Weights of a small self-supervised audio encoder (BEST-RQ).
Model: 2.1M parameters, log mel input, arch tdnn, norm batchnorm, activation relu, widths [320].
Training: adamw at rate 0.0024, batches of 384.
Rows from block 3 of a small self-supervised audio encoder (BEST-RQ), named by matrix and row number. Each number is 50 + 12 x the weight over its row's rms, rounded and kept within 0 to 99. All counts start at 0.
After each channel's rows are labels from the 100 clips, of 14848, where the channel reaches its highest value: "responds to" is what is common among them. Only what is clearly more common there than usual is listed. The data: chords played on synthesised instruments.
# conv: pointwise conv (model.blocks.3.conv.weight, 320x320x1), inputs 0-79

conv.61:14 34 44 65 53 50 53 34 37 71 41 53 30 74 77 60 52 41 66 42 31 49 58 48 47 46 55 50 53 92 37 52 34 53 72 58 50 53 53 25 44 54 56 42 38 51 34 40 52 48 42 47 47 59 61 52 51 50 51 42 51 56 73 46 41 36 64 58 57 61 54 47 57 38 41 60 36 45 59 42
responds to: thin (high-pass); text has "noise"

conv.301:42 49 48 40 33 61 67 61 40 52 58 68 51 60 36 47 54 73 59 38 48 43 44 56 54 61 38 46 56 32 76 36 50 42 46 61 63 55 40 62 39 52 62 35 53 47 42 42 50 44 62 67 42 63 31 67 31 39 47 59 36 24 40 44 48 24 49 91 40 32 54 61 45 47 52 29 51 58 65 52
responds to: arpeggio; marimba-like

conv.153:44 43 36 99 48 50 42 64 56 61 47 73 89 55 48 60 63 53 52 49 46 47 54 49 43 25 50 62 51 56 53 54 64 35 32 59 59 59 45 45 42 47 47 46 38 56 56 43 60 53 48 46 54 51 51 41 51 77 60 44 35 46 60 25 50 40 55 43 39 57 36 43 56 53 74 49 50 30 50 38
responds to: thin (high-pass); plucked string-like; instrument: harpsichord-like

conv.7:53 36 62 60 32 43 63 65 50 40 38 59 33 49 37 42 62 37 60 55 72 45 68 52 55 48 28 59 57 60 51 24 49 45 74 72 44 36 29 66 54 33 47 60 67 61 52 58 42 46 48 50 49 71 52 51 32 47 53 40 39 67 57 38 34 49 30 58 52 57 52 50 42 49 37 31 27 50 44 33
responds to: arpeggio; marimba-like

conv.252:46 47 55 41 40 45 44 43 54 39 50 43 45 65 30 77 68 34 34 53 39 58 52 33 21 54 50 49 39 47 44 37 52 62 45 45 69 45 51 62 47 13 52 55 56 47 66 32 43 06 52 47 71 58 50 40 48 49 48 45 42 59 61 46 59 36 50 55 41 48 35 55 65 63 48 32 62 59 47 56
responds to: arpeggio; playing: arpeggio down; marimba-like

conv.286:33 27 62 56 56 42 55 64 39 52 49 42 47 48 51 25 63 48 53 39 39 51 60 59 49 53 60 66 43 92 30 42 70 72 40 80 46 55 17 49 54 72 37 66 37 53 57 58 45 62 38 51 78 74 34 61 44 43 55 23 54 49 86 42 40 62 58 47 47 30 44 60 59 53 44 45 40 56 64 69
responds to: thin (high-pass); the note C; white noise

conv.216:46 48 43 72 48 51 53 66 52 52 60 28 49 37 37 40 50 66 60 58 58 45 76 61 40 37 58 64 56 22 44 48 53 68 33 55 51 55 44 41 36 66 39 54 48 45 48 48 65 37 55 48 57 50 44 61 38 49 54 37 33 56 44 41 48 48 68 58 62 37 49 59 60 63 57 56 34 59 54 56
responds to: thin (high-pass)

conv.291:52 40 41 60 45 41 46 46 53 49 57 58 53 56 49 49 54 37 62 66 24 44 55 42 50 51 63 56 63 49 39 44 57 56 38 66 36 58 61 45 50 50 56 51 57 55 49 41 38 22 53 30 48 41 60 35 45 68 50 57 59 63 41 61 27 54 49 55 57 30 58 45 56 44 58 50 56 55 36 65
responds to: square lead

conv.189:24 29 61 56 61 46 39 39 37 39 68 54 60 68 63 44 63 50 53 57 45 52 45 48 36 49 59 50 31 72 38 52 51 66 58 47 57 54 44 36 38 68 48 64 50 47 76 40 51 55 42 51 73 49 62 54 51 49 44 38 44 82 72 35 53 42 75 51 59 55 52 70 51 69 48 43 44 63 64 68
responds to: thin (high-pass)

conv.202:44 83 45 54 41 40 58 46 58 46 39 42 74 26 48 52 50 63 50 53 58 35 56 51 56 38 55 40 42 42 53 57 51 46 30 60 60 55 49 52 68 66 87 46 54 53 52 48 38 61 49 50 47 42 38 39 30 48 67 57 52 37 58 44 74 40 56 83 50 26 36 48 17 54 44 42 43 34 53 54
responds to: arpeggio; marimba-like; playing: arpeggio up

conv.84:43 20 49 36 41 49 60 56 33 60 57 45 46 47 68 36 54 48 50 54 52 43 53 27 51 33 46 35 42 68 33 49 48 66 41 45 40 41 50 55 40 57 46 52 63 45 49 48 10 49 24 48 68 52 58 32 65 48 40 46 63 60 52 69 64 63 49 35 50 52 32 17 12 58 52 63 37 47 44 57
responds to: arpeggio; playing: arpeggio down; plucked string-like

conv.0:47 67 49 61 37 66 45 48 57 42 55 49 29 59 49 49 42 36 55 44 42 42 49 46 39 52 47 49 56 47 54 36 74 68 62 63 48 45 53 62 45 49 71 29 47 65 44 61 58 36 51 70 58 46 50 53 41 39 45 42 58 60 57 46 66 41 56 84 13 33 54 40 27 58 45 33 51 38 39 64
responds to: arpeggio; square lead

conv.30:46 30 51 42 37 51 63 47 53 51 45 40 32 20 25 40 44 89 61 51 48 28 61 54 58 53 44 56 60 17 50 69 42 32 53 45 44 49 45 51 75 52 45 34 50 58 51 46 34 39 50 62 30 48 39 44 42 63 62 61 59 34 43 49 50 53 64 75 64 58 50 76 37 37 43 70 55 55 52 60
responds to: arpeggio; playing: arpeggio down; square lead

conv.81:40 52 65 48 74 59 64 67 43 62 47 48 47 51 60 54 43 34 46 54 50 56 51 65 42 60 63 52 52 56 38 59 35 43 81 60 46 36 49 55 48 52 50 50 29 54 58 55 48 54 38 49 38 60 49 51 38 42 71 43 25 53 53 53 42 35 66 45 61 53 60 60 36 70 49 70 45 41 49 63
responds to: square lead; organ-like

conv.143:35 51 56 55 52 38 53 64 44 50 49 50 60 59 41 61 45 64 59 63 40 34 73 44 39 46 60 56 58 58 17 31 48 64 53 63 52 51 50 39 29 51 27 41 37 59 49 54 59 46 27 44 53 72 39 51 35 62 40 42 38 75 79 27 34 52 67 54 54 47 44 47 53 56 66 45 36 47 45 63
responds to: thin (high-pass); text has "noise"